Weights of a small image classifier: 48750 training examples.
Rows from block 3 of a small image classifier, named by matrix and row number. Rows with one number belong to one neuron. Each number is 128 + 32 x the weight over its row's rms, rounded and kept within 0 to 255. All counts start at 0.
Before each neuron's rows are labels from the 100 images, of 14976, where the neuron reaches its highest value: "peak on" is the class under the peak. Only what is clearly more common there than usual is listed. The data: simulated stained blood smears. In brackets: how many of the 100.
# fc1: MLP up (model.blocks.3.mlp.fc1.weight, 640x160), inputs 0-159
# fc2: MLP down (model.blocks.3.mlp.fc2.weight, 160x640, transposed), outputs 0-159

peak on: small cell (54)
fc1.469 [ 93 119 157 141 119 129 149  43 120 132  88 120 123 111 156 114 130  95 107  18 143 131 127 114 159 116 123  86 174 235  87 142 113 181  97 173 124  92 177 118 158 111  70 146 104 144  78 153 150 153 143  73 115 158 114 118 128 104 132 125 145  71 107 109 111  74 119 100 116 129 162 138 175 106 147 167 147 108  61  84 182 148 100  99 132 106 165  93 150 120 117 108  98 153 138 122 122 157  74 159 120 131 110 117 227 144 147 147 118 104  41 109 121 152 101 153 130 101 125 124  66 142 162 106 139  98 103 148 188 170 124 179 117 102 148 124  98 186 137 174 108 120 138 157 129  77 110 108 114 143  87  96 109 139 139 115 133 120 144 165]
fc2.469 [117 149 139 127 125 139 138 109 159 136  81  91 107 108 110 159 152 121 147  55 147 187 102 139 146 161 129 180 102 155 148  94 110 175 175 122 167 140 107 165  52 120 159 141 116 123 142 103 155 119 118 106 122 102 157 130 135 114 104  99 102  98 129 134  99 178 105 112 139  95 151  89 175 144  75 118 123 135  97  76  82 127 116  95 120 169 120 135 120  88  59 142 133 185 108 135 151 130 119 156  82 109  84 124 146 122  82  80 202  27 146  98 136 155 137 126 133  85 153 177  90 161 144 119  82 235 127 142 145 184  72 145 119 145 140 103  71 130 130  33 116 122  85 166 113  99 124 111 152 127  86  95 114 138 187 120 118 105 146 125]

peak on: large cell (43); nucleus (37)
fc1.529 [121  90 118 102  91 161 116 162 157 117 144  92 112 149 123 122 142  70 114 136 141 153 183 138 122  92 124  87 134 134 127 150 145 145 144  97 141 157 148 152  67 105 107 204 144 187 144 119 118 112 162 114 152  87  84 169  79 122  81 128  89  81  92  93 116 179 150 178 136 150 132 159 153 140 102 146 184  61 147 159 119 103 136 104 155 194 147 153 215 124  63  79 159 119  73 129  99  99 153 121 156 109 176 137 109 114 164 147 162  80 104 124 108  71 114 129 137 118  60  92 180 110 168  77 116  71 162 192 140 156 167 116 115  89 129 123  86 114 137  84 146 126 190 108  77  97  96 108  90 108 133 124 115 113 132 129  73  95 158 117]
fc2.529 [168 124 169 114 113 109 147 137 177 166 158 160  97 104 113 119 103 147 147 158 155  90  93  99  89 159  92 153 122  30 138 123 101 103 130 149  82 115 146 104 133  90 139 131  80  85  97 129 133 157 165 157 108  52  90 127 152 141 156 130 110 139 118 118 151  78 159 123 107 135 142 130 121 111 135 121  99 164 148 115 191 145 151 119 130  77 122 138  62  67 151  88 126 145 163 119 150 112 118 119 119 126 122 178 136 163 154 117 115  98 165 146 127 121 117 112 167 113 118 115 151 139  92 135 107 174 132 193 101 107 106 141 121  93 129 107 137 176 169 118 124 150  66  88   0 161 153 142 138 109 144 106 113 144  84 105  86 153 139 123]

peak on: large cell (88)
fc1.564 [155 120 124 121 124 165 122 139 162 126 112 104 134 165 119  76 159 110 114 116  39 201 135  88 138 117 133  91 118 101 153 156 195 121 159  93 118 139 138 149  88 103  93 169 102 120 150 151 144 101 126 116 202  84  74 106 161 124  77 145 123 111 141  81 181 134 148 200  90 136  95 173  97 144 113 135 137 144 108 166 141 118 122 114 110 165 113 148 114 121 119 183  84  88 104 173 127  90  96 151 109 150 195  73 113 155 138 140 132 120 113 119 155 107 113 136 152 132  85 124 143 125 124  89  95 109  96 177 136 129 119 115 131 105 161  93  49  97 129  82  89 117 195  79  51  82 112 132  72 114 145 160 108  73 143 145  72  42 122 104]
fc2.564 [126 150 152 145 152 112 205 140 124 106 165 160 115 119 160 190 127 118 111 124 135  98 128 139  98 183 138 146 124  92  83  84  77 127 114 183 147 112  92 115 165 142 143 131 156 107  91 165  96 118 117 118  89  66 181 112 127 120 145  95 114 168 130 143  88  91 104  74 158 137 133  92 123 111 108 125  81 140 121 118 146  90 108 183 148  88 181 127 126 156 148 142 155 145 191 114 136 175 170 156 110 114  89 148 127  92 155 144  98  92 124 196 122 157 186 156 144 160 147 126 105  84 134 153 113 175 176 145 135 136 178 134 131 136 136 177 193 106 134 215 175 138  83 169   7 156 123 137 171 187 155 127 151 117 107  85 143 161 118 136]

peak on: small cell (92)
fc1.85 [ 97  91 103 131  85 154  90 155 119 123 111  88 144 169 159 144  98 141  80 171 113 161 148 104  66 134 140 123  62 111 130 181 112 157 116 101 130 113 160 197 116  90  94 211 154 155 160 111 116  63 158 117 140  91  87 158 121 118 103 151  98  91 131  85 154 200 135 156 117  94 141 133 165 165 102 130 147  66 163 160 159 123 139 161 114 153 135 135 169 126 160  98 152  82 111 169 122 146 141  98 187 141 136 155 109  80 181 156 191  55 104 102 103  94 125 106 154 121 117  41 178 112 143 125 135  82 152 158 126  97 140 127 131 126 132 149  69 144 128  76 139 113 182 117  90 108 147 128  73 114 189 142 137 160 126 111  88  99 154 174]
fc2.85 [167 155 149 123 155  90 166 142 121 177 149 120 133  83  81  73 115 134  93 131 123  74  76 110 111  85 141 132 117  78 131  96 128 121  96 161  99 140 186 128 152 126 112 101 111  85  83 119 137 160 148 206 149  40 107 142 137 148 149 148 115 143 121 102 130 113 176 101 140 124 141  85 121 153 145 125 131  89 105 115 125 107 124 146 165  80 165 135  88  96 139 136 146 140 197 116 122 128  92 138  91 138 110 137 131  97 122 139  86 142 176 128 185  83 141 131 108  96 108  85 150 114 115 158  98 161 143 129 108 135  99 156 142 136 142 130 160 170 109 166 141 127  68 102   0 144 125 150  76 100 133 103 101 147 150 101  50 115 163 124]

peak on: small cell (95)
fc1.323 [171 174  92 110 109 139 136  93 146 125 120  91  98  37 176 117 108 126 137 107 124 159 145 119 177 113  66 147  33 145 108 124 144 117 122 133 130 144 138 166  90 102 101 123 123 153  56 118 131 109 122 139  98 192 119 125 123  86  98  76 153 126 124 145  67 109 131 134 179 143  97 144  52  96 152 123 164  84 123  96 158 128 120 119 107 123 159 113 133 187 128 133 142  88 106 128 151 107 126  85 162 127  78 113 218 134 126 114 119  48  93 124 148 124 138 121 119 163 120 172  58 133 177  87 149 128 175 183 119 153 121 131  95 146 174 143 149 120 153 130 136 188 148 124 101 152  75 119 161 103 179 157 116  63 104 155 156 112  54 107]
fc2.323 [161 105 115 126 141 128 109 150 134  72 101 155  73 131 124 155 112 156 142 128 163 116 155 180 105 155 132 139  89 127 128 100  87 102 138 122 118 185  78 167 174 168 128 171 111 171 122 142 144  94 103 161 135 184  52 144 135 133 120 107 156 192 103 156  80 127  86 122 102 151 189 110 159 124  75 114 141 141  95  96 100 203 157 141 122 157 117 178 175 126  59 149 137 100 104 179 168 100  40 162 107 147 121 177 181 122 157 138 121 131  94 182 106 107  95 162 159 132 117 133  93  94 182  92  95 128 142 171  59  63 139 170 187 157 128 129 113 109 107 109 180 100 126 114 149 142 133 125 139 100 145 159 182 128 134 131 136 199 126 134]

peak on: nucleus (82)
fc1.235 [107 112 104 125  96 144 103 160 158 125 100 111 150 194 168 115  81 123 120 175  95 138 149 108  91 151 147 112 104 128 116 162 101 144  97 119 140 126 154 181 104  99 119 203 150 132 161 130  95  72 171 112 150  87 116 158 106 144  82 129  63  97 117  79 127 168 137 135  93  84 125 128 163 154  92 131 141  84 164 167 162 125 178 151 128 144 137 144 157 134 134 108 132  93 131 171 137 161 167 105 182 124 137 181  87 105 177 139 163  57  99 115 113  70 120 128 172 131 105  44 204  81 143 148 118  95 142 139  94 112 151 112 140 118 110 136  46 129 133  84 115 159 173  90  61  87 140 105  58  99 166 145 120 149 102  89  75  96 153 166]
fc2.235 [195 127 153 127 169 121 153 149 131 155 151  98 120 100 103  50 114 118 105 110 150 111 119 101  99  57 158 105 139  93 141  93 110 115 121 142  94 113 181 133 138 155 106 104 115 120  88 134 141 167 137 184 142  26 108 140 144 152 144 152 110 130 125  67 149 135 135 115 143 173 167 112 122 176 139 149 162 101 112 124 139  94 106 118 148 117 170 143 100 128 139 162 135 132 122 110  76 133  68 132  95 140 172 129 164 107 137 138 126 136 168 160 175 128 125 121 138 102 124 118 145 106 121 108 107 135 155 131 114 152 121 124 128 125 150 126 142 123 113 139 143 111 108 107   0 120 120 133 103  68 103 114 114 184 161 105  60  92 145 102]

peak on: small cell (96)
fc1.358 [111 108  67 168 124  85 154 153 177  77  99  88 115 109 137 109  83 181 113 136 161 147  88 132 102 141 123  53  77  69 138  96 202 111 105 113 140 114 113  83 140  75 118 119  93 152 115 142 165 146 111 174 142 122 120 128 123 163  94 157 133 103  98 187  53 153 140  89 174 117  93 127 118 124 105 152 173 121  62 130  67 117 162 129 146 178 144  98  91 172 107 140 140 101 140 126 138 140 147 143 164 164 151 116  70 107 103  56 106  49  93  60 137 112 148 150  94 122 174 117 152 161 158 152 156  98 134 117  83 112 107 115 117  40 174 143 172 150 153 121 109 169 157 107 105 149 121 124 108 110 164  90  93 108 100 165 140 113 146 127]
fc2.358 [164 124  90  75 173 122 116 169 149  73 110 130 161  54  84 145 101 135 104 197 151  75 120 162  76 161  84  81 147 120 127  85  34 168 105 148 137 128 114  79 136 104  98 167 121  71 105  57 147 117 106 116 148 141  96 128 142 120 130 100  90 105 157  94 190 155 129 167  95 125  94 133 139 201 116 109 138 133  89 119 140 154  94 111 168 135 104 165  91 140 157 134 116 104 157  86 146 150 136 106 148 127 177 145 126 112 158 105 145 128 110 127 142 131 148 152 102 130 135 161  85 105 136 170 125 107 160 159  29 140 153 147 100 128 121 149 237 141 108 120 194 130 136 171 151 174  96 144 134 119 136 105 121 110  96 182 153 115  86 152]

peak on: small cell (99)
fc1.442 [100 111 112 130 111 122 160 154 137 127 130 110  87 154 172 128  86 156 112 165 162 113 156 192 112 101  66 112  99 166 166 189 160 188 136  96 156 138 124 139 132 140 212  90 138 120 144 152 147 132  82 117 147 154 169 149 130  43 125 122 110  76 171  99  75 195 101 140 114  98 138 100  97 127 106 103 124 160  98  89 141 148 132 158 149 180 123 134 155 108 180 176 141  76 158  97  98  99 144 165 177 100 145  74 126 152 143 175 134 157 155  97 150 185 127 124 109 161 102 209  84 126  45 131 134 125 120 143  87 142 143 113 172  85 149 100 171 157 125 114 132 114 139 137  97 212 100 128 126  78 136 100 113 156 125 144 143 186 105  89]
fc2.442 [149  99 132  89  91 174 142 119 147 161 143  58  83  65 117 172 172 111 121  90 113 141 177 107 115 168 137 197 140 131 107 106  60 174  85 160 117 126 109 192 139 107 101 106  56 134 137 140 109  58 113 145  46 141 135 177  97 117 152 148 120 120 134 141 123 103 111 119 142 142 180 131 125 158 108 114 143 117 114  93 131 110 106 136 124 156 153 142 115 166 109 198 155 168  78 144 119 177 126 154  66  81 135 123 140 144 165 128 169 122 151  43 124  82  68 133 123 167 112 112 144 135 115 147 101 153 140 216 103 103  83 120 108 138 142 108 150 186 103 108 177 165 122 150 160 171 158 159 177 180 123 123 159  83 107 126 154 165 131 128]

peak on: large cell (94)
fc1.492 [157 105 148 105 110 165 118 154 149 164 108 107  92 131  82  39 135 112 142 105  57 142 140  61  64 106 112  91 155 138 134 139 224 129 152 118 153 147 113 136  89 117 112 178  43 121 191 130 121  99 137 122 165 113  75  85 171 155 122 135 146 131 152 127 246 192 138 149  97 138  97 140 136 169 118 139 165 132 116 125 141 119 135  97 130 140 126 177 158 125 103 152  84  88  83 138 107  97 101 154 103 113 197  67 156 142 123 156 137 104 118 122 113 103 116 130 115 113 104 123 146  90 102  93 102 110 118 164 172 150 110 151 132 117 144  72  86 129  93 105 103 134 190  85 104 120 125 111  96  65 107 144 101  84 163 139  94 103 144  89]
fc2.492 [121  99 145 115 126 126 135 128 134  96 145 127 120 117 138 204 129 119  72 110 158 115 123 196 126 215 117 181 116  84  66 120  93  97 120 165 142 134  81 106 156 120 117 122 146 133  79 201 129 158 177 114 144 147 139 133  95 137  98  81  77 136  90 120  25 123 180 104 164 121 142 127 123  80  91  92  76 157 153 121 136  77 138 177 200 137 133  92 102 117 148 129 148 119 181 104 157 147 179 127 126 116  65 169  91 118 155 137  91 128 131 183 111 157 117 171 156 118  80 107 163 138 121 125  85 151 164 148  96 112 206 112 120  90 127 175 220 118 107 135  90 117  99 138 137 129 123 129 154 159 122 144 114 137  61 105 119 105 127 120]

peak on: large cell (99)
fc1.164 [144  86  87 169 122 139  85 190 125 120 181 163  41 117 112 201 156 190  62 193 143 156 158 120  49 142 140 125 109  88 118 106 186 135 119 131 151 160 143  95 138 118 119 129 140 111 161 157  99 102  97 141 102 146  73 137 199 126 186  82 167 143 206 138 151 119 118 136 110 127  84 115 101 139 128  97  87 132 112 136  81 155 165 102 155 125 148 140 159 178 136 159 141 174 114 110  99 170 156 171 136 119 123  87  96 121 119 123  81 123 131 120 147  58 115 167 146 145 123  89 190 105 124 146  91 160 147 123  64  77 127 189 136 135  70 176 134 127  96 115 124 137 154 136 175 142 104 142 100 157 141 142  94 144  99 139 128 146  94  85]
fc2.164 [125 108 133 131 127 162 168 158 133 134 172 104 145 129 106 162  94  94 105 198 152 132 166 187 106 146  76  88 125 135  87 131 146 158 107  81 132 102 115  93 144  93  84 158 132 129 110  77 127 132 183 167 163 130  59 123 153  78 119  82 155  80 157 114  77 140 187  83 170  71 104  88 130 208 126 138 128 148 114 111 169 132  97  98 173 110 108 173 106 179 156  95 162 141 157  87 103 138 163 114 119 100 147 107 100 142 111 173  62 117  79  92 102 109 155 163 148 197 134 170 186 116 141 125  96  75 129  84  90 163 132 118 127 145  79 148 185  88 136 141 130 117 115 103  93 171  85 117 130  76 151 138 157 146 136 139 165  86 153 172]

peak on: small cell (79)
fc1.278 [167 132 174 147 134 131 146 141 117 120 128 114 134  93 162 138 121 133 130  93 139 157  80 164 145 111 139  80 163 206 131 134  82 114 109  73 163 136 183 164 131  97 102  94 147 151 132 123  79 108 119  51 177 134 117 154  71 107 113 140 113 142 152  79 128 140 113 123 168 124 113 188 137 149 141 146 143  68 121  53 170 152  90 124 140 116 110 126 195  63  97 108 102  96 120 119  91 135  45 128 154 108 146 145 214 145 158 118 100 115  79 113  80 166 124 175 107 109 167 164  69 167 158  74  70 107 125 190 193 115 119 177 128  93  93 153 126 138 161 148  99 125 110 126 126 174 115 111 135 161 134 124 110 142 116 121 199  96 101 151]
fc2.278 [130 110 115 125 107 126 139 103 152 119 100  88  79  44 128 163 171 135 126  51 126 136 144 162 103 125 116 177  96 160 158 118  86 188 155 130 115 130  34 161 113 103 132 132  69  92 137 102 112  90  78 111 105 136 149 159  99 123 157 104  50 158 115 108  70  96 114 106 110 104 165  80 160 120 106 130  85 122  97  83 125 132 109 125 129 102 138 138 141  75 131 114 119 141  85 155  92 126 109 136 125 136 103 174 164  78  84  78 181 154 171 108 169  94  94  87 100 101 114 142 138 116 138 122 136 183 162 221 146 150  86 160 145 178 166  78  61 136 130  78  75 108 175 160 126 113  96 137 119 147 148 142 114 113 132 124  77 160 135 151]

peak on: large cell (25)
fc1.125 [212 129 146 103 127  86 108 120 122 110 144 152 132 163 150 124  72 165  88 155 143 131  91 116 137  93 118 113  87  69  92 141 164 134 141  78 131  95 100 140  88 135 139 127 182  88 111  76 170 141 128 156 140 113  81  92 142 179 142 144 131 134 134  87 123 115 163 150 125 176 109 183 191 146 126 156 164 162 177 159  88  87 187  93 147 104 113 148 115 174  91  94 157 165 125 142 167 192 120 126 109 119  96 136  62  89 122 129 167 150 123 109  99 131 102 127 108  62 157 102 182 114 120  92 117 132 112 105  36  94 121 155 104 148 145  96 159 145  43 147 174  74 107 135 124 153  96  99 156 182 180 102  97 127  67 149 135 131 137 104]
fc2.125 [159  98 151 100 120 110 109 152 119 153  90 142 160 156 107 164  88 136  84 125 117  33 169 114 153 138 129  93 171 103 126 149 124 146 102 126 119  42 110 104 144 140 162 171  92 100  68  81 163 126 141 169 191 136 124  98 138 123 194 150  84 120 128 120 111 149 147 120 116 117 120 173 162 130 156  97 135 169 157 166 182  91  85  78 122  88 155 115 106 149 200 106 149 135  88  99 126 101 187 104 122  75 181 121 120 105 145  67 124 183 147 100  76 106 161  98 156 151 149 124 100  53 106 146 147 102 100 157  40 104 118  84 170  97 156 130 151 158 109 112 141  82 109 113 140 134 136 105 119 110 155 110 126 114  91 159 160  53 123 152]

peak on: nucleus (47); large cell (45)
fc1.451 [187 134 141 109 134 139 110  90 143 121 138 116 131 168 118 108 192 135  33 164 135 131 172 115 169 133 165 155 123  71 100 132 128 111  92 108  94 137 108 120 128 133 135 120 148 129 118 105 126 126 112 154 102 141 128  77 151 108 150 143 178 138 136 129 116 178 121 136 134  61 174 118 128 140 158 153 111  84 121 160 160 134 107 115 138 103  71 177 115 156 157 136 179 200 166 128 148 121 201 101 150 147 152 180  63 125 123 146 102 167 129 139 115 165 184 104  56 100 117 135 232 120 130 141  77 152 120 114 155 101 135 123  62  90 119  43 112 203  91 114  93 134 132  97 148 106 137 122 159 128 166  98 130 104 129 182 113 165  53 158]
fc2.451 [110 150 135  93 197 140 182 146 129 137 107 148 140 190 131 114  54 121 134 144 130 114 153 130  75 155 121 126 114  69  76 103  96 133 127 129 150 118 216 130 105 187 136 119 102 199  76 125 119  93 161 172 158 156  82 152 119 120  98 228 138 127 110 165 121 134 159 187 158  87 119 141 126  94 118 115 113 157 166 142 153 165 164 105 131 112 150  83 102 111 137 136 138  85 161 104  95 113 142  71 125 142 131  61 162 119 107 109  52 127  52 170  92 121 168 141 127 171 125 145  92  99 104 149 137 122 139 159  62 143 122  84 159 167 162 163 176 123 107 116 122 159 158  83 123 176 136 137 150 101 151 125 182 130  81 137 181 143 134 142]

peak on: small cell (87)
fc1.280 [ 97  81 133  70 101 144 157 172 126  49 130 115 136 145 176 151 116 124  90  88 169 147 197 190 148 188 142  72 140 165  99  95  87 133 159 118 134 109 118 154 136 126 154 135 176 148 111 129 142 119 156  73 112  96 162  64  98 195 127 134  74  76 133  82 141 120 142 153 110 177 116 125 125 156 111 189 123 151 196 116 130 149 152 144 149 154 167 153 148  84 114 122 164 130  91  94  85 116 135 104 127  78 167  77 133 106 174 127 128 182  48 150  49 117 168 148 125 111 118 107 148 119 114 129 157 141 172 126 188 183 168 143 131 118 131 142 100  88  99 154 138 124 181 141 103 114 126  96 107 171  85  95 135 150 167 182 138 123 108 122]
fc2.280 [179 171 101  68 125 123 174 161 164 197 148 120  96 113  78 155 116 143 168 133 120  66 101 125 121  83 118 195 109 140 139  84 117 125 102 155 182 136 144  62 134 100 155  75  78  96 164 107 112 139 122 149  94  96 102 111 141  79  96  61 160 140 152 196 113 142 125  60 102 117 137  65 139  54  94  86 122  73  89  85 119 150 111 112 141 100 162  99 117 138 150  92 136 133 169 120 121 126 112 143  86 145  74 145 140 114 145 169  76  95 182 152 148 134 148 104 102 133 132  89 118 118  78 143 157 176 125 129 135 142  86 126 156 147 149 116 170 182 126 129 109 152  70 119  66 106 106 175 143 101  94  66  77 142 105 123 131 148 141 139]

peak on: nucleus (59); large cell (25)
fc1.285 [130  65  87  91 107 148 123 106 125 149 157 129 123 104 150 159 140 125 109 197 102 165 114  83 184 147  60  94  42  81 107 154 103  54 126 102 131 160 121 120 125  84 148 104 186 125 103 100 113 143 108 186 149 157 133 139 167 165 122 121 141 126 148  87 138 174  98  65 152 131  76  81 129 151 122 135 126 104 126  91 162 145 153 169 112  96 159 119 135 126 121 117 127 179 137 127 147  84 136 149 129 128 156 141 100 109 134 175  91  94 121 102 160 138 112 173 123 152 102 154 161 141  78 126 111 159 133 138 131  44 110 106 156  80  76  74 119  78 118 103  79 179 170 169 161 128 161 147 192 162 177 160 109 178 184 118 195 102 113 120]
fc2.285 [117 115 195 105 134 161 204 153 136  98 122 134 100 107  88 114 124 131 127 113 112 124 147 131  57 158 113 145  89 110 105  83 108 153  96 101  46  95 127  91 164 126 124 129 133 146 129 201 110 139 182 168 169 155  93 136  99  88 120 132  52 106 119 119  86 104 122 123 120  88 141 111 162 166 128 131 107  99 123 102 156 165 179  96 159 115 204  91 101 151 166 148 138 171 119 137  87 151 111 105 135 101 164 144  79 105 128 135  81 114  29 151 164  91 137 103 108 159 107  97 140 128 132 134 184 107 136 196  44 125 163  80 125 166 155 117 100 122 137 124 154 100 125  88 141 197 113 130 149  65 143 146 114 116  89 170 105 162  88 101]

peak on: small cell (95)
fc1.86 [118 126 120 139 129  79 153 118 165 163 174 147 129 111 129 173 171  97 114 149 121 141  84 171 172 180 102 158 143 119  96 136  84 195  98  96 203 132 184  94 188 146 111 112 118 117 112  91 180  67 113 132 138 154 117 121 113 144 143  95 121 149 112 137 159 134  93  62 167 124 112 124 100 106 112  55 137 153 130 131 152 153 120 124  55 209  83 140  94 166  81 173 169 123 155 140 125 163  60 103 119 181 174 122 160 129 148 122 102  86 158 152 120 161 136 131 139 118  73 128 150 155 121 164 182  95 135 142 196 150  95  98 142 142 105  92 164 122 146 107 151 104 160 112 107  97 136  47  99  51  86 170 101 155 101 117 120 125 122 135]
fc2.86 [ 74 112 109 115 148 168 158 179 136 116 117  80  81 126 116  85 157 151 167 134 158 220 151 123  79 112 196 119 137 132  50 128 115 138 117 127 120 192 152 156 130 122 112 128 135 143 129 155  81  99  83 125 144 139 139 134 103 112 108 148  82 147  80 136 189  77 121 171 122  93 142 173 107 114  99 153 111 103 101  65 103 178 156 138 131 153 129 135 162 103  95 183  89  98 142 135 119 112 151 111 134 199 126 155 140 139 118 127 141 115 124 146 187 171 117 181 173 162 126  88  89 159  89 131  88 151 100 183  46 102 117 139 130 161 101 134 185 151 115 177 143 166 111 186 144 118 183 160 186 100 124 126 153 123 150 174 138 188  84 130]

peak on: large cell (54)
fc1.237 [130 127 175 144 120  90 111 121 140  65  71 125 192 117 154  87 181  98 134 121  89  94 139 124 191 107 147 140 197 137  82 100 118 110 150 108 175 179 154 132 128 155  82 115 119 104 120 140 126  94 158 155 118 138 136 151 152 155  80 133 143 111 187 127  67 146 107 233 157  85 106  97 203 150 143 208 126 136  88 123 127 129 104 136 125  84 162 150 100 198 110 114 181 142 148  82 192 139 103  96 113  96 115 115  97 157 132 124 117  75  68 134 133  91  98  90 109 110  97 154 144 134 152 126 177  97  83 109 139 129 132 159 136  92 147 124 139 121 131 172 125  90 185 137 145  83 131 138 120 108  85 150 124 101 134 185 177  67 105 112]
fc2.237 [138 150 185 139 126 127 149 188 109 149 126 157 132 113 147  80 143 113 144 109 118 119 163 195  96 138 112 105 130 119 108 134 180 133  78 118 156  88 132 170 173 100 126 121  63  75 113  80  97 151 140 124 152 227 135  72 140 101 141 136  86 125 103 133 112 101 112  91 116 115 135  97 137  79 129  94  52 126 153 154 122  70  96 136 176 143  97 169 198 105 132 139 134 158  98 144 121 110 147 115 137 135 131  95 121 102 135  89 175 147 135  95 182 138 111 137 163 161  88 109  42 152  60 171 115  80 156 146 111  94 135 107 164 123 129 102 223 134 127  80  79 139 125 151  79 132 106 132  48 169 155 165 132 130 159  98 119 137 109 167]

peak on: small cell (70)
fc1.45 [179 148 114 152 157 178 134 157 157 151 178 142 114 179  88 166 201  92 147 148 125 138 111 130 124 142 104 138 159  81 155 169 177  86 117 133 140 157 115  98  82 122  56 128 156 135 164 111  85 176 103 127 152 102 151 172 171  93  98 122 144 162 125 118 104 121 105 153 187 131 155 151 137 145  73  77 123 167 103 141 165 117  87 128 118 158 148  97  52 132  67 107  97 150 129 139 111  71 132 185 105 151 113 156  86 167 111  97 120 122 128 141 159 161 120 109 160 155  89  90 102 103 116  49 125  95 128 193 133 160 113 146 117 103 194 140 104 147 163 148 157 133 136 148  96  72 111 114 149 138 136 161  95  50 137 119  50 126 181  81]
fc2.45 [ 82 111 124 127 125  94  76 124 100 104 168 127 194 101 127 218 112 190  86 146 163 133  87 117 148 170 160 144  88 134 133 123 133 131 106 118  76  94 149 158 183 138 111  98  96  88  88 139 130 123 137 150 163 116 121 120  77  81 140 178 160 105 155  97 113 111 195 110 118 118 143 112 116 147 125 112  91 103 141 163 124 101 167 179  99 132 156 183 130  75 243 164 136  55 155 113 151 158 126  74 137 186  97 123 120  93 157 164 115 108 134  73 110 115 133 138 121 134 141 135 105 206  91 117  78 130 136 104 108  97 121 133 106 153 126 146 108 116  18 141 127  94 119 138 106 174 168 153 115 154 124 141 134 165 102 177 129 128 132  95]

peak on: large cell (53)
fc1.3 [ 89 146 132  54 138 137 106  81 124 159  97  80 131 152 116  89 155 136 116 155  85 173 132  96 151  92 144  67 232  84 153 108 105 101 101 223 120 163 117 121 128 109  86 141 147 100 148 153 100 118 166 109  38 116 110 147  85 151 137 124 126  95 122 121 130 144 131 139 127 141 173 121 146 126  75 180 154 164 172 156  86 137 188 117 165 111 149  89 117  94 137 129 143 133 139 104 103 148 162 145 173  95 100  67 108  97 124 150 142  91 136  99 160 150 160  46  77 155  48 181 111 161 127 153  61 116 122  87 124 147  92 132 129 177  99 152 128 152 121 143 127  80 120 130 127 125 114 144 141 172 145 138 103  93 105 160 140  86 178 144]
fc2.3 [164 146 111 158 119 174 163 115  84 160 101 103 107 118 134 144 147  95 125  78  92 117  98  77 151 131 141 115 133 154 179 118  79 191  83 115 136 140 171 157 109 144 180 124 162 150 163 149 157 104 127 161 168 131 198 104  92 113 163 122 174 111  95 124  85 150 156  96  98 147  95 157 153 132 165 163 150 158 173 114 188  94 124 151  95 103 158  69 113 158 134 145 159 182 121  99  79  97 127 104  84 104 111  89 105 129 148 129 155 149 147 112 107 190 100  63 145  88 132 147 165 151 111  89  62  98 144 101 190 192 131  96  93 131 152 122  94 161 102  23 106 168  77 105 124  92 115 121 102 107  85 118 166 144  86 166 115  95 137 113]

peak on: small cell (76)
fc1.277 [112  99 101 167 132 156 132 142  89 119 181 164  98 137 114 152 169  97 140  80 165 139 136 148 159 135  48 133 194 146 106 148 149 107 173 143 176 175  62 101 107 149 123 183 163 186 121  91 127 195  86 129 128  97 124 167 117 109 118 126 136 123 105 123 131 211 113 157 185 130 144 147 124 117 133 138 143 155  83 121 101 103 100 144 147 130 169  65 111 119  82 105  83 155 100 102 104  46 103 135 132 133 108 113 127 168 112 162 149 139 137 120 126 125 176 112  91 102 111 125 163 129 108  98 196 125 177 255 150 171 145 112 126  85 101 136 125 127 145 137 161 128 108 164  99 107 103  51 147 126 112 142 148  60 131 144 135 133 120  89]
fc2.277 [127 175 137  94 159 105 133  99 112 101  99  60 148  81 118 129 103 136 123 169  91 104 104 118 119 114 184 108  89  99 127  88 132 164  62 142 115 123 182 172 164 108 129 108  70  61 112 161  85  81 193 136 162 107 171 100 134 170 163 187 136 140 132 139 142  86 174 129 135 117 108  78 166 194 159 103 131  95 167 153 156 139 123 178 130 126 116 147 134 147 118 140 173 110 165 121  87 224 143 150 125 159 150 126 140  71  97  94  97 169  51 100 141 108 137 147 128  95 138 114 120 114 148 130  63 150 107  74 118  93 128 151 157 189 157 123 165 120  81 159 127  95 152 116  90 159 154 197  86 111 114 111 144 144 167 127 165 125 137 166]

peak on: large cell (55)
fc1.326 [197 134 114 150 126 183 147 168 174 161 172 156 122 191 116 116 171  87 146 138 105 146 131 117 129 117  91 125 168 129 155 147 180  98 125 113 160 161 143 100  58 120  75 119 150 118 176 129  98 169 106 109 164  82 137 148 172 130  68 102 108 148 129 116 140 124 126 147 160 124 135 145 108 132  80 112 129 146 111 141 161 131 122 107 124 158 153 131 133 150  60 136  92 135 117 128 124  37 122 176 100 118 145 133  81 158 138  87 124 128 121 141 140 156 118 118 155 140  84  94 110  87 137  56 127 102 122 220 146 168 124 127 113  97 199 104  93 121 151 128 135 160 159 115  69  61 121  94 146 133 100 138  84  26 129 109  50  95 177  74]
fc2.326 [ 76 157 127 135 167 117  88 134  75 104 179 146 155 119 126 199 134 149  94 189 160 131  51 136 152 150 168 139  74  87 145 117 107 115 107  99  80 118 186 123 165 131 132 117 138 106 103 148 118 140 114 162 142  60 187 146 102  92 151 164 223 133 136 120  78  79 168 112 156 130 137  99 140 145 136 113 116 118 171 174 148  98 101 177  93 111 140 116  78 100 181 112 142 101 151 118 112 168 184 116 126 202 107 180  94 110 141  94 140 125 120 126 108 108 152 103 112 123 142 107  94 176 121 144 119 145 131  95 121 133 122 123 115 140 111 162 126  95  86 166 150  95 119 191   0 174 142 160 128 163 143 111 161 153 119 120 151 153 135 119]